config.yaml
model: "multi-label image tagger"
dataset: "rendered solids tumbling over patterned floors"
train_examples: 97500
image_size: 48
crop_scale_min: 0.8
horizontal_flip: false
rotation_deg: 10
color_jitter: 0.1
arch: "vit"
norm: "layernorm"
norm_position: "pre"
activation: "quick_gelu"
mlp_ratio: 3
head_dim: 64
fused_qkv: true
bias: "none"
qk_norm: false
parallel_block: false
inner_norm: false
drop_path: 0.05
patch_size: [4, 4]
conv_stem: false
layers: 10
width: 256
positions: "conv"
pooling: "class_token"
num_labels: 47
init: "lecun_normal"
residual_init: "scaled_by_depth"
optimizer: "muon"
muon_scale: "original"
lr: 0.025
momentum: 0.9
nesterov: true
orthogonalizer: "polar_express"
adamw_lr_other_params: 0.0028
adaptive_grad_clip: 0.02
l1_shrink: 0.003
steps: 16100
batch_size: 192
epochs: 31.7
lr_schedule: "cosine"
final_lr_fraction: 0
warmup_steps: 1610
weight_decay: 0.02
adamw_weight_decay_other_params: 0
Rows from block 5, named by matrix and row number. Rows with one number belong to one neuron. Each number is 50 + 15 x the weight over its row's rms, rounded and kept within 0 to 99. All counts start at 0. After the name is the row's rms in percent of the matrix's.
# fc1: MLP up (model.blocks.5.mlp.fc1.weight, 768x256), inputs 128-255
# fc2: MLP down (model.blocks.5.mlp.fc2.weight, 256x768, transposed), outputs 128-255
fc1.82 087:55 49 35 62 52 50 61 63 38 42 51 41 34 35 28 52 40 55 49 49 32 39 44 56 67 47 49 51 62 52 45 50 41 75 56 47 27 59 48 75 63 49 40 53 47 56 52 38 53 50 70 50 50 00 45 43 53 91 48 43 37 56 53 56 50 49 25 39 35 51 50 64 48 74 49 41 49 51 47 49 53 37 59 54 04 50 43 51 48 58 54 65 54 48 49 51 46 89 66 00 00 47 58 21 45 55 49 50 99 52 61 43 46 49 50 49 50 38 75 34 58 39 41 47 54 57 49 52
fc2.82 080:49 43 50 72 50 81 49 50 49 78 60 62 49 50 45 71 47 50 50 50 63 50 61 76 47 49 39 48 50 50 54 50 00 54 52 47 58 61 50 31 21 46 43 33 52 41 53 40 50 51 50 84 50 45 50 53 67 35 46 39 50 49 50 47 39 49 50 60 50 51 51 44 50 49 32 36 22 42 29 72 48 45 50 55 53 58 50 32 49 49 51 50 71 54 39 56 40 30 50 52 50 65 82 50 57 46 35 50 46 53 33 44 50 40 59 49 54 49 50 76 50 53 82 52 38 50 40 39
fc1.84 169:45 92 50 64 57 34 63 29 34 43 54 54 45 52 63 24 63 62 22 62 44 50 43 44 23 74 73 50 53 38 24 35 49 69 41 47 57 85 54 62 46 49 43 79 69 46 19 50 23 48 47 63 41 62 73 36 50 32 60 58 64 55 45 36 67 39 30 44 39 72 56 53 48 44 51 48 00 41 35 70 50 42 59 47 55 53 36 61 38 57 42 50 33 50 50 38 55 49 44 49 12 59 55 81 75 41 67 41 56 56 40 51 47 50 43 62 62 32 46 52 65 41 26 61 28 50 71 54
fc2.84 141:61 49 76 63 53 48 50 59 49 51 50 94 51 50 51 43 54 46 80 19 49 42 26 40 59 41 49 53 61 50 33 29 48 66 52 50 41 47 49 56 53 42 46 48 63 51 30 59 82 64 51 51 49 54 14 50 51 49 50 27 45 51 35 96 34 53 51 37 62 51 58 50 55 48 56 50 52 71 75 40 42 44 61 48 66 50 86 79 26 47 08 54 49 51 47 65 58 51 50 76 64 40 68 47 46 25 50 40 61 27 42 23 50 50 44 18 48 39 80 53 69 57 37 45 25 50 55 48
fc1.88 031:99 98 50 50 72 00 46 50 50 48 50 51 50 50 98 56 50 50 69 50 50 50 50 99 50 50 50 49 50 50 47 32 70 49 50 50 95 50 50 50 49 50 50 50 50 51 02 49 50 50 49 50 56 56 49 50 49 50 50 50 50 50 45 80 50 31 50 50 50 51 50 50 50 50 50 50 50 50 50 49 50 32 66 50 50 50 50 37 49 50 61 50 50 26 50 50 50 59 50 50 00 50 50 50 50 51 50 44 50 50 50 36 50 50 48 50 50 52 75 53 50 50 50 49 50 50 50 50
fc2.88 018:50 46 50 51 50 50 50 51 50 13 50 50 51 57 46 50 50 51 50 50 00 67 51 00 46 69 55 50 51 50 45 51 41 50 51 48 50 52 50 49 52 52 50 50 52 50 99 50 50 50 68 50 48 51 00 48 50 50 50 50 53 62 50 51 61 50 51 50 52 50 50 50 56 47 50 50 50 74 48 50 49 34 50 49 52 50 52 60 42 50 50 49 50 50 46 50 63 50 50 44 52 49 50 51 51 45 54 50 54 52 50 50 50 51 55 44 51 49 47 49 50 50 50 62 49 50 55 50
fc1.93 146:71 53 79 39 46 50 10 59 66 51 59 48 45 64 66 51 70 50 70 47 50 22 58 62 32 31 70 32 43 50 58 51 66 31 55 41 59 22 48 44 29 55 48 47 49 59 30 38 71 67 67 39 91 41 29 63 49 49 62 30 41 65 39 60 76 62 51 55 41 50 85 63 60 62 50 51 67 74 44 52 34 25 45 56 58 46 49 74 85 39 52 43 38 50 37 47 64 51 31 59 65 26 40 50 32 26 47 43 50 54 81 51 70 55 25 50 49 51 54 31 46 15 49 49 48 36 51 38
fc2.93 126:49 45 19 89 58 56 51 44 48 31 50 41 51 36 49 52 39 46 66 39 49 50 38 47 72 43 54 38 60 43 44 61 69 44 50 50 33 52 40 52 57 66 47 50 49 45 60 56 54 60 66 50 20 44 61 11 18 99 39 55 54 55 50 59 51 52 32 57 52 40 48 49 50 47 33 47 70 50 41 51 58 68 51 50 33 36 28 32 47 64 51 50 46 52 90 33 49 50 51 66 42 85 56 49 50 73 67 99 50 62 18 45 48 50 77 73 49 48 50 51 51 59 51 50 51 42 39 57
fc1.97 138:54 52 81 42 69 45 22 68 12 53 69 65 36 44 50 46 37 31 42 54 44 77 56 59 26 62 48 60 87 55 36 47 72 78 56 66 43 46 49 49 46 54 58 44 50 42 43 53 53 53 35 59 49 48 58 37 53 60 49 72 70 41 49 58 51 46 44 44 32 47 61 48 05 54 39 29 54 23 43 38 43 54 53 50 56 50 46 49 73 37 40 41 49 37 42 54 50 32 25 50 41 35 47 70 44 41 49 45 62 48 61 61 49 49 56 45 41 49 70 88 52 36 96 46 51 47 47 83
fc2.97 127:50 48 51 56 58 58 42 67 50 70 36 59 37 27 63 47 59 51 45 38 73 67 56 53 49 49 60 48 53 20 44 46 00 47 35 64 44 49 52 50 33 27 51 47 48 54 54 43 71 83 49 48 23 00 23 50 53 49 40 49 30 48 52 27 51 19 58 59 27 52 61 54 47 45 66 49 75 40 50 69 49 70 00 45 50 53 52 60 53 46 89 82 40 49 54 49 48 60 53 69 43 70 77 48 54 50 55 73 99 51 50 43 24 44 48 75 97 52 50 50 48 53 48 50 97 50 51 49
fc1.98 130:66 50 64 38 32 45 47 57 00 44 59 52 55 61 52 48 53 29 36 49 51 64 67 68 52 41 68 69 47 42 48 46 49 33 35 26 51 63 90 38 50 27 55 45 48 27 67 60 27 62 61 62 70 52 53 42 47 64 66 48 56 26 53 66 52 49 75 70 57 84 43 63 52 46 43 89 79 44 39 48 52 49 58 44 45 53 50 64 78 52 39 21 62 45 30 45 52 48 52 00 50 65 74 54 18 73 42 51 27 46 47 52 51 35 36 41 54 13 20 37 23 60 55 19 48 40 50 51
fc2.98 122:36 51 52 40 44 68 88 45 54 54 53 56 54 77 50 80 52 91 49 22 50 36 60 47 38 31 50 43 50 51 41 44 51 35 26 42 50 54 46 40 42 50 59 54 47 56 35 67 66 43 36 62 51 50 77 50 57 52 30 44 73 50 35 51 42 40 51 53 51 54 36 50 50 50 48 35 49 52 65 49 55 64 62 59 52 53 46 28 46 62 36 58 54 43 22 18 38 48 33 99 51 26 66 50 66 48 54 63 51 46 61 72 28 46 80 49 50 63 66 61 42 55 34 51 39 51 50 33
fc1.102 044:53 48 50 47 49 51 99 62 50 47 50 81 51 50 52 49 50 50 65 56 52 50 48 57 49 65 56 50 54 54 52 50 45 81 51 50 59 50 40 48 61 52 40 70 45 59 51 50 34 50 84 53 55 50 62 52 67 51 50 50 30 49 49 97 50 70 50 50 50 41 50 45 49 54 50 50 50 49 53 50 48 32 99 50 61 84 52 51 53 56 39 50 51 73 65 50 59 99 50 48 50 93 49 46 54 41 47 47 50 50 50 50 50 40 51 58 49 50 46 30 53 50 69 25 46 49 41 47
fc2.102 034:53 50 49 51 50 51 31 50 51 06 50 50 52 50 49 46 50 47 52 51 50 50 50 50 50 47 51 49 50 57 48 49 51 50 49 43 49 50 52 50 50 51 73 49 61 50 50 52 52 53 49 48 50 50 50 49 51 53 38 47 86 49 52 54 52 51 29 50 50 49 29 51 57 50 48 57 51 51 40 49 51 51 20 50 50 50 49 49 38 63 68 50 68 50 50 49 52 00 50 52 56 50 50 47 50 50 46 61 52 50 42 40 54 50 48 00 53 50 37 53 47 50 49 99 50 28 17 50
fc1.106 170:41 51 56 47 46 74 55 50 50 49 54 48 16 47 64 61 54 57 13 50 39 62 44 45 66 43 11 32 23 33 55 47 52 63 32 91 47 50 29 72 25 54 41 49 39 21 41 49 42 59 86 50 37 47 41 59 52 27 71 53 67 49 49 50 81 56 59 10 50 45 39 45 17 38 44 62 45 73 61 86 51 36 61 43 22 50 45 55 61 56 49 47 51 56 45 32 43 51 51 32 51 76 50 36 49 51 46 06 51 46 45 51 53 67 50 48 78 61 51 50 56 52 30 54 49 37 49 65
fc2.106 185:41 47 39 43 49 31 56 57 51 44 37 34 50 44 57 52 52 46 51 47 39 55 50 50 58 49 49 60 32 57 35 52 56 50 48 82 66 50 73 58 55 49 70 50 45 46 51 48 57 48 49 23 48 49 50 54 78 48 49 54 29 49 61 47 51 44 52 41 33 50 68 26 52 50 47 50 72 51 50 38 51 12 51 76 47 50 41 43 45 37 49 43 39 40 68 36 61 36 46 40 56 62 69 62 46 62 00 53 50 46 45 55 48 52 47 55 38 34 63 40 37 62 50 50 48 51 49 51
fc1.108 146:52 54 67 56 27 51 23 33 63 58 20 48 74 69 63 57 44 47 39 47 34 54 41 63 20 30 50 50 47 26 74 46 51 49 59 61 93 50 56 50 46 35 48 53 36 25 58 47 19 47 38 56 35 47 41 48 43 26 64 40 50 48 67 51 58 50 64 52 52 49 55 56 73 38 27 44 58 65 49 53 57 69 59 38 39 45 40 35 32 39 66 73 45 39 53 43 38 39 42 46 58 64 49 63 29 50 30 57 53 26 52 96 50 41 41 54 51 29 50 66 50 87 57 81 49 57 90 62
fc2.108 136:50 52 48 38 70 50 47 71 41 52 45 55 50 49 50 44 71 48 31 47 53 45 25 55 50 70 46 66 58 51 50 46 00 49 48 37 50 61 50 58 34 53 61 48 54 79 50 94 49 43 24 50 54 52 66 50 50 51 60 97 51 21 56 50 45 63 46 50 00 48 51 44 11 81 51 50 23 47 54 24 44 50 34 46 56 53 57 50 56 52 40 54 57 51 62 70 50 46 48 42 50 59 00 50 68 37 53 58 44 66 53 45 48 46 78 46 19 46 54 12 53 50 39 53 56 51 41 52
fc1.109 075:49 50 44 48 47 57 66 47 64 67 61 69 50 50 95 50 49 54 50 55 26 51 46 99 31 12 48 50 67 10 51 44 55 80 28 60 23 50 58 51 19 46 40 50 39 50 48 68 40 45 50 00 29 51 50 39 18 51 67 73 61 48 49 53 16 46 28 96 50 51 17 42 48 49 53 50 50 50 51 51 60 63 50 54 55 52 37 50 40 36 93 56 54 52 88 65 52 50 53 49 49 88 42 61 52 49 69 54 57 51 60 95 51 59 87 64 34 52 63 46 40 43 32 51 50 82 58 52
fc2.109 061:03 33 34 50 69 24 50 50 49 01 50 67 68 30 00 51 44 48 55 36 57 55 50 00 78 55 49 50 54 51 73 70 44 49 00 46 47 76 53 38 45 42 62 52 48 58 71 50 48 57 54 23 52 50 49 80 47 45 45 50 53 51 60 51 50 49 82 46 50 51 53 47 64 53 47 72 57 40 50 49 47 83 06 50 64 60 59 36 34 49 50 36 53 62 42 60 50 49 70 47 73 56 00 64 50 47 44 66 50 50 50 51 60 50 40 50 64 50 51 50 41 42 50 78 46 50 34 52
fc1.115 141:69 54 50 45 58 38 44 46 51 48 53 44 56 52 49 32 58 19 31 29 32 60 47 11 71 48 35 56 22 69 68 53 49 70 32 48 54 44 36 65 52 50 56 51 65 42 53 41 56 65 50 82 60 47 47 58 53 49 51 55 42 54 60 51 67 50 19 50 46 33 48 50 51 48 42 06 29 50 65 66 42 99 56 48 60 47 42 55 79 35 82 83 57 42 87 52 93 34 17 68 48 52 40 68 45 23 50 37 50 41 62 58 19 14 29 51 49 59 62 50 68 70 69 56 48 48 48 43
fc2.115 116:42 53 50 32 44 51 47 61 19 99 40 48 51 50 58 47 61 17 51 34 58 23 78 49 50 33 31 64 53 51 15 50 55 48 44 67 54 50 56 18 49 66 57 29 40 59 47 47 32 54 52 25 01 50 57 46 64 59 50 39 51 40 51 84 93 50 57 64 48 89 30 48 54 53 49 49 49 42 58 52 42 49 69 15 44 43 44 36 50 47 40 58 50 51 42 51 49 49 61 53 59 55 54 63 51 50 07 35 51 43 33 53 75 56 56 48 52 34 50 55 59 08 45 76 62 51 40 52
fc1.116 175:53 38 49 47 62 45 54 33 93 45 55 50 49 49 51 59 92 78 56 68 77 47 56 50 64 48 50 49 77 50 72 55 53 50 53 49 31 65 53 42 50 49 63 50 64 38 36 40 63 44 49 53 57 99 49 45 47 58 84 50 41 46 49 49 53 65 55 50 48 51 47 40 56 60 50 33 60 59 48 41 48 40 29 46 67 55 33 33 35 50 72 58 48 45 65 27 52 40 41 51 52 26 54 48 19 35 57 50 00 38 56 49 52 51 45 44 76 60 81 50 67 60 54 41 54 46 45 55
fc2.116 185:50 60 39 58 41 44 58 50 03 52 57 20 75 77 50 41 66 49 46 38 00 55 55 39 51 19 52 51 46 53 51 70 36 51 49 57 75 51 23 53 43 50 38 41 50 51 48 49 54 87 51 46 61 00 48 45 58 44 44 54 71 48 49 46 45 59 64 68 49 41 51 64 51 23 50 51 46 28 52 67 50 61 54 53 44 51 38 61 54 54 51 57 64 60 34 41 49 52 45 48 51 52 43 50 55 50 28 78 88 48 38 50 45 43 79 50 43 49 50 50 49 43 47 27 56 54 62 35
fc1.119 116:50 52 48 51 48 51 63 23 43 34 36 65 69 50 50 50 47 72 00 62 42 51 50 52 58 51 50 32 48 80 32 50 59 78 49 50 51 28 49 42 53 43 72 25 58 99 63 41 40 51 59 47 34 48 56 53 48 58 45 54 38 75 35 45 50 53 56 55 24 56 89 19 47 53 50 58 26 51 48 32 55 27 58 51 52 53 50 46 20 51 51 33 61 29 53 41 56 79 43 59 44 66 24 32 49 51 50 49 51 50 56 46 48 61 33 66 76 59 68 57 51 30 55 55 58 36 52 44
fc2.119 092:48 50 49 47 60 37 49 50 59 47 47 21 63 66 51 55 74 51 54 50 51 40 28 38 60 47 49 52 50 26 51 49 61 44 50 51 97 50 48 37 49 61 46 27 87 46 64 39 53 49 49 58 49 42 52 52 45 50 44 53 47 52 53 54 54 65 69 46 51 61 24 73 41 50 48 53 50 00 52 57 46 47 00 31 51 52 54 69 49 51 94 51 49 62 42 32 34 29 55 71 52 47 52 82 67 50 56 50 52 50 44 52 84 51 53 53 31 51 31 63 52 47 49 13 52 35 50 51
fc1.121 182:50 54 62 58 48 40 47 47 50 67 41 93 57 75 64 63 50 26 42 35 63 45 59 53 51 50 64 52 72 46 38 50 39 81 40 13 52 69 47 21 53 53 50 58 53 51 71 43 30 93 06 53 60 34 58 64 19 24 21 50 67 46 39 42 53 54 42 78 49 53 54 19 23 83 44 30 48 52 42 51 66 58 50 47 54 49 32 31 63 49 56 36 37 52 35 42 53 42 49 13 48 48 64 52 15 50 45 51 52 35 50 51 59 34 36 44 58 48 68 52 61 46 30 45 45 25 63 45
fc2.121 194:39 44 50 55 52 51 48 93 50 53 54 50 29 56 49 47 21 62 44 50 50 51 40 35 66 50 47 44 50 50 59 46 50 59 18 44 76 17 70 73 50 66 46 47 37 50 62 42 50 48 49 61 43 51 37 50 70 50 50 66 99 62 57 46 50 50 51 49 70 55 52 52 67 51 46 50 43 51 50 27 29 50 49 47 13 43 49 55 53 94 65 50 70 36 54 50 51 37 58 46 50 99 59 76 46 55 00 48 46 49 47 54 47 58 70 50 39 21 47 47 56 61 52 35 55 50 33 49
fc1.126 149:41 54 69 88 79 57 62 49 75 52 46 37 50 55 57 55 53 50 44 52 38 78 44 55 49 47 52 43 50 20 56 11 48 37 53 50 48 53 28 00 51 44 67 39 30 42 48 05 42 54 62 50 72 51 59 64 40 42 58 47 48 42 55 36 44 64 47 51 86 46 41 28 49 51 49 55 46 50 38 35 48 82 39 45 51 47 48 64 49 52 51 53 36 38 48 19 52 68 57 64 00 49 51 61 27 68 52 51 52 47 50 32 55 55 55 46 30 37 20 51 48 49 74 60 50 49 51 43
fc2.126 132:60 54 44 37 48 89 53 53 50 80 43 51 42 46 49 54 54 67 50 40 39 51 48 50 48 51 50 49 67 94 58 55 18 51 16 50 56 51 51 47 68 49 41 45 48 49 41 60 56 51 99 51 40 64 46 50 44 34 07 56 45 40 45 47 83 53 57 51 55 71 38 38 55 51 42 52 49 38 60 46 46 52 44 55 52 74 57 52 41 81 63 54 52 15 38 52 50 26 57 47 51 51 50 50 50 59 46 50 32 50 65 44 73 51 59 50 48 26 70 50 50 59 54 54 01 68 49 59
fc1.127 128:51 47 58 45 51 80 49 37 32 61 51 69 57 57 68 17 65 42 52 54 60 57 44 57 52 49 30 57 48 05 50 44 43 70 38 49 55 53 48 69 38 53 61 61 50 62 92 47 67 50 44 57 34 80 51 61 42 43 38 31 43 50 64 71 62 63 61 59 54 30 27 56 09 50 08 58 51 35 49 35 50 64 71 54 50 57 45 45 46 18 39 72 62 50 46 54 60 52 51 72 57 46 67 74 52 41 65 58 54 42 18 32 49 79 37 45 66 92 50 30 62 63 47 35 63 53 15 52
fc2.127 120:26 49 64 35 45 38 48 19 41 54 42 37 67 82 54 52 48 40 45 42 37 47 50 52 43 54 73 50 46 51 50 51 52 54 50 63 41 69 41 51 78 54 51 51 48 49 33 39 51 52 49 50 28 00 45 50 43 40 49 50 75 53 23 57 51 47 53 57 43 69 53 21 87 52 61 47 50 28 35 66 66 31 50 45 56 49 37 36 50 54 37 50 43 35 68 47 61 73 53 28 49 57 73 46 29 46 45 43 50 55 60 62 50 46 56 54 58 48 29 74 39 63 86 86 36 37 51 50
fc1.129 114:64 35 33 55 52 32 49 83 56 43 47 58 51 41 78 46 36 64 66 52 57 45 69 41 37 19 70 54 61 55 64 69 59 73 56 10 52 58 62 35 44 42 70 42 58 44 48 48 53 76 28 54 48 28 50 10 61 49 35 75 45 38 49 63 52 53 30 60 48 56 42 57 23 49 53 61 32 50 50 13 86 38 40 57 62 58 22 66 49 48 50 43 39 41 74 60 42 37 60 50 48 50 52 43 35 55 60 65 52 40 39 52 49 58 54 54 46 43 66 67 44 50 59 60 50 44 18 38
fc2.129 155:41 48 45 32 47 63 59 43 85 51 10 48 55 53 48 58 65 46 55 52 40 54 50 50 37 43 41 50 51 52 47 50 46 49 59 49 44 74 71 40 50 63 46 51 47 55 49 47 28 38 50 46 52 54 50 90 51 32 70 50 47 50 54 48 02 35 37 46 41 56 25 53 87 67 54 27 70 86 43 50 38 37 53 50 26 58 46 51 49 32 66 54 57 38 50 78 50 50 53 50 44 49 50 36 42 55 00 57 49 58 67 37 66 52 48 50 57 67 50 51 26 49 39 51 92 55 47 73
fc1.135 103:55 49 45 63 59 31 47 48 40 49 31 58 50 50 52 64 38 42 93 50 44 81 60 78 56 47 55 23 79 47 58 50 64 55 57 69 79 53 71 44 62 50 48 56 50 42 50 44 48 61 46 55 48 47 48 53 50 56 49 64 49 79 52 61 33 34 24 49 40 37 50 64 64 49 53 54 50 52 47 59 51 68 52 53 46 52 50 54 76 44 46 52 50 57 52 51 48 50 63 55 50 43 70 11 48 50 30 29 45 47 47 22 49 35 53 36 45 60 50 63 51 47 77 71 68 60 67 50
fc2.135 107:51 51 55 51 06 15 49 62 00 45 49 72 44 42 51 52 43 97 26 90 40 49 41 47 45 47 54 48 50 00 49 50 33 48 26 36 47 55 50 52 49 49 28 44 41 33 51 58 63 48 51 58 43 32 58 42 50 51 49 44 50 60 49 53 52 54 50 37 50 59 47 58 49 31 55 54 54 47 44 50 50 63 50 49 51 53 55 47 49 55 56 71 54 51 45 47 50 52 27 42 45 56 52 48 65 66 53 65 62 47 07 61 54 50 50 49 55 33 48 49 64 56 49 49 54 52 62 49
fc1.136 149:56 49 75 38 71 52 34 48 48 41 47 43 52 51 58 43 57 44 70 47 36 35 63 49 47 58 52 51 74 77 36 49 67 48 54 45 71 37 38 47 38 59 32 54 51 28 50 45 42 45 42 46 59 41 50 63 13 35 55 74 51 47 64 63 63 50 43 35 69 48 57 46 43 57 32 65 41 49 60 51 35 51 18 36 44 40 54 69 56 40 53 50 74 35 49 47 42 52 74 30 38 54 50 38 22 47 66 56 47 71 55 35 60 51 46 97 27 38 49 27 66 47 53 70 10 61 38 83
fc2.136 161:54 53 53 76 51 48 52 68 54 72 52 72 43 63 49 69 76 62 36 99 24 48 35 49 50 51 33 49 79 56 70 40 58 46 66 50 44 48 30 00 50 58 52 52 35 53 45 45 30 45 45 51 53 48 50 50 83 57 51 51 31 50 47 39 36 28 99 69 49 50 71 51 66 47 50 49 52 34 49 70 50 70 56 67 48 53 48 52 52 50 47 52 43 50 50 49 46 48 13 74 49 51 56 49 51 63 49 43 38 49 70 48 59 50 48 00 50 42 53 64 55 65 63 55 60 36 67 53
fc1.143 128:38 33 53 30 49 87 47 50 52 45 74 53 49 43 37 69 50 37 39 45 53 86 72 58 31 29 56 27 57 49 76 59 60 49 32 30 70 47 47 33 33 51 49 49 73 42 71 55 48 41 53 60 53 47 74 51 45 47 53 44 32 58 56 55 60 62 44 45 41 30 53 53 50 63 55 59 46 51 37 56 59 53 59 37 50 50 56 43 39 00 57 62 49 55 48 53 53 15 50 61 40 44 58 47 54 54 73 75 43 62 51 99 68 63 70 51 58 58 77 41 63 42 56 36 54 53 29 34
fc2.143 143:68 19 33 52 20 31 31 50 54 52 50 55 54 57 56 48 35 51 52 60 53 60 73 50 58 49 51 56 40 53 50 46 50 56 85 71 24 54 47 31 47 28 50 52 56 50 49 51 41 59 59 50 62 35 63 45 56 38 47 68 61 60 50 28 50 04 54 49 39 53 61 56 51 67 49 40 50 45 55 30 50 52 80 63 55 48 42 50 51 42 67 80 61 48 12 44 55 51 55 50 61 53 00 46 83 03 79 53 50 69 55 51 50 50 34 26 38 45 76 50 49 52 58 55 68 69 50 50
fc1.146 105:23 53 45 75 30 49 57 61 42 49 51 44 43 40 46 52 30 51 49 25 59 72 48 68 22 42 53 67 66 44 47 48 35 47 58 49 48 73 44 50 45 50 64 55 36 36 37 50 38 70 59 51 51 50 34 52 41 47 44 41 56 47 36 21 56 71 53 51 07 53 50 56 75 72 49 47 61 50 58 51 64 21 66 46 42 49 66 79 50 58 48 53 51 61 59 35 47 45 53 62 30 48 49 58 58 51 41 69 42 50 51 45 42 61 46 76 67 45 56 39 99 42 70 45 51 56 67 66
fc2.146 090:50 38 53 32 60 49 53 53 53 50 50 69 51 45 39 61 49 57 50 62 55 53 37 45 83 50 41 31 51 46 49 37 53 49 47 57 77 57 53 37 57 52 35 50 61 51 50 22 40 44 46 41 58 26 46 53 55 59 75 46 54 50 44 55 41 54 48 50 40 50 68 50 51 54 56 50 50 83 51 45 47 48 50 39 47 49 51 54 45 62 50 91 38 49 28 60 48 58 59 46 50 49 72 47 44 51 49 34 49 41 47 69 51 39 23 42 53 52 31 51 52 48 51 83 47 49 50 32
fc1.147 141:56 38 76 48 87 53 36 09 56 40 74 58 50 33 54 70 57 61 44 50 45 50 40 65 29 61 50 63 16 43 66 40 45 71 75 01 53 45 41 45 40 45 53 66 49 60 54 54 34 75 15 64 49 48 49 49 69 77 53 52 44 25 51 69 61 77 53 75 99 35 23 70 56 47 46 66 55 56 43 49 54 60 49 77 44 46 57 75 53 21 64 55 55 59 53 63 92 35 37 49 03 39 52 41 48 46 59 50 61 28 38 74 39 48 54 39 59 48 41 49 70 52 86 48 53 46 43 72
fc2.147 127:74 68 45 48 51 67 66 78 47 59 51 36 51 49 53 40 73 87 49 47 33 74 43 50 80 51 68 46 45 64 39 50 81 38 71 56 42 81 63 31 88 51 40 41 42 44 57 35 49 53 31 49 50 44 59 52 51 47 45 52 50 66 27 56 50 38 43 35 47 51 59 49 30 24 50 50 55 50 30 32 60 36 72 46 49 60 57 44 53 92 75 26 74 43 64 40 43 45 49 48 60 80 30 51 35 46 51 55 48 57 50 09 88 07 50 48 52 84 60 53 00 51 40 57 54 17 50 52
fc1.148 171:58 49 48 41 72 42 42 69 49 38 33 52 54 47 59 60 46 45 38 53 51 47 54 48 49 60 39 65 43 36 67 50 53 42 65 73 85 26 77 16 79 43 72 84 33 80 40 28 58 55 41 28 55 50 40 53 50 47 56 56 46 27 70 47 75 82 51 70 56 48 56 50 43 86 26 42 56 50 51 49 38 60 17 62 54 51 52 45 47 44 49 67 50 49 39 27 27 32 15 63 50 62 39 42 45 75 54 35 51 53 50 65 43 57 87 52 12 38 62 38 38 16 39 49 49 24 53 48
fc2.148 197:62 49 50 91 94 50 46 59 64 92 51 31 39 15 42 71 45 54 58 64 49 56 37 53 44 58 69 50 46 50 51 57 43 49 52 48 48 50 67 17 51 51 44 51 26 79 45 50 12 63 50 53 48 54 50 53 50 47 52 32 68 51 51 31 55 62 51 50 47 51 49 37 19 53 28 50 49 50 73 54 46 50 49 28 50 56 55 39 00 43 49 51 57 48 47 51 55 58 83 55 50 36 05 52 50 50 52 41 51 54 50 52 49 50 61 47 50 50 61 65 31 49 51 48 51 44 45 50
fc1.153 143:55 49 47 87 37 40 36 47 39 54 62 42 97 53 42 53 14 38 28 88 62 49 44 63 48 52 42 51 35 57 48 57 52 22 51 71 48 84 48 48 39 46 48 52 35 63 64 47 60 64 70 72 36 45 27 76 42 56 57 58 51 79 29 13 47 63 54 39 59 54 40 68 49 15 49 51 45 81 44 37 52 54 47 67 20 84 46 56 46 37 51 33 47 43 49 42 58 51 55 57 20 49 55 46 45 36 59 55 46 60 51 74 45 45 52 25 44 41 34 28 50 65 48 60 48 61 43 54
fc2.153 133:68 38 57 38 69 61 52 50 50 39 57 50 38 37 75 46 43 70 51 54 54 56 45 11 51 53 72 43 54 33 51 46 50 46 54 42 50 46 59 68 54 42 50 53 47 45 48 38 53 45 49 45 37 40 42 31 62 54 49 03 43 50 54 58 38 50 26 47 20 40 48 50 70 51 49 56 42 42 45 34 49 58 99 28 53 46 44 41 49 62 49 65 54 53 61 29 37 50 41 32 51 64 25 50 57 45 24 48 45 42 78 63 54 50 50 49 33 90 76 51 45 68 58 50 67 51 54 50
fc1.154 068:66 62 56 53 50 50 54 86 61 57 51 47 80 52 51 50 50 48 48 50 50 22 38 54 49 47 47 48 51 65 58 70 71 49 50 47 50 22 50 50 50 53 50 49 45 50 50 32 52 64 65 35 50 44 47 19 50 68 67 36 44 19 50 54 49 51 54 48 53 49 69 00 50 46 48 34 34 49 73 49 49 83 51 99 33 53 49 50 56 50 41 50 50 46 50 15 48 47 48 47 48 72 41 71 68 48 54 36 22 60 18 52 57 41 35 51 49 16 57 59 62 50 51 58 57 50 47 14
fc2.154 054:55 22 45 15 53 42 51 48 50 48 82 50 40 74 48 86 82 52 50 50 35 50 51 47 50 47 49 50 26 03 46 52 48 50 58 50 57 99 50 52 48 37 55 49 47 50 50 51 40 50 18 36 50 42 42 46 49 51 50 45 50 55 54 45 49 51 46 68 51 51 52 60 50 52 50 58 48 60 49 45 47 44 50 10 57 50 63 49 47 50 48 52 31 63 51 46 19 51 51 54 51 00 51 35 50 35 51 68 52 50 50 50 50 49 50 46 78 47 50 51 40 50 48 51 51 49 52 53
fc1.158 211:48 73 31 47 30 80 73 47 52 37 30 51 47 34 65 63 52 39 52 45 57 26 55 57 36 66 57 18 49 25 46 42 43 56 51 49 44 65 47 34 69 49 52 75 33 47 35 68 31 36 44 44 52 50 75 50 64 60 28 56 51 53 50 26 40 66 50 29 32 58 62 53 61 62 57 44 06 92 50 63 62 59 36 71 51 52 51 51 61 49 50 17 51 46 40 66 52 42 51 86 40 28 40 16 78 49 74 52 51 80 57 57 49 53 47 56 48 42 50 70 51 50 78 65 59 47 82 59
fc2.158 200:51 59 50 48 43 49 65 48 47 52 33 36 38 54 00 50 50 31 50 14 55 50 46 44 50 50 94 54 71 45 50 57 40 49 70 64 16 81 57 12 50 50 55 52 50 46 47 48 49 19 52 50 49 47 61 52 87 76 50 60 80 51 25 51 28 49 74 50 16 43 52 51 50 22 55 50 33 55 51 45 52 61 49 53 56 50 38 54 44 29 49 50 23 61 29 62 31 31 51 66 59 11 52 49 52 44 51 51 49 65 44 41 51 53 51 53 74 41 18 51 42 63 50 87 47 67 56 51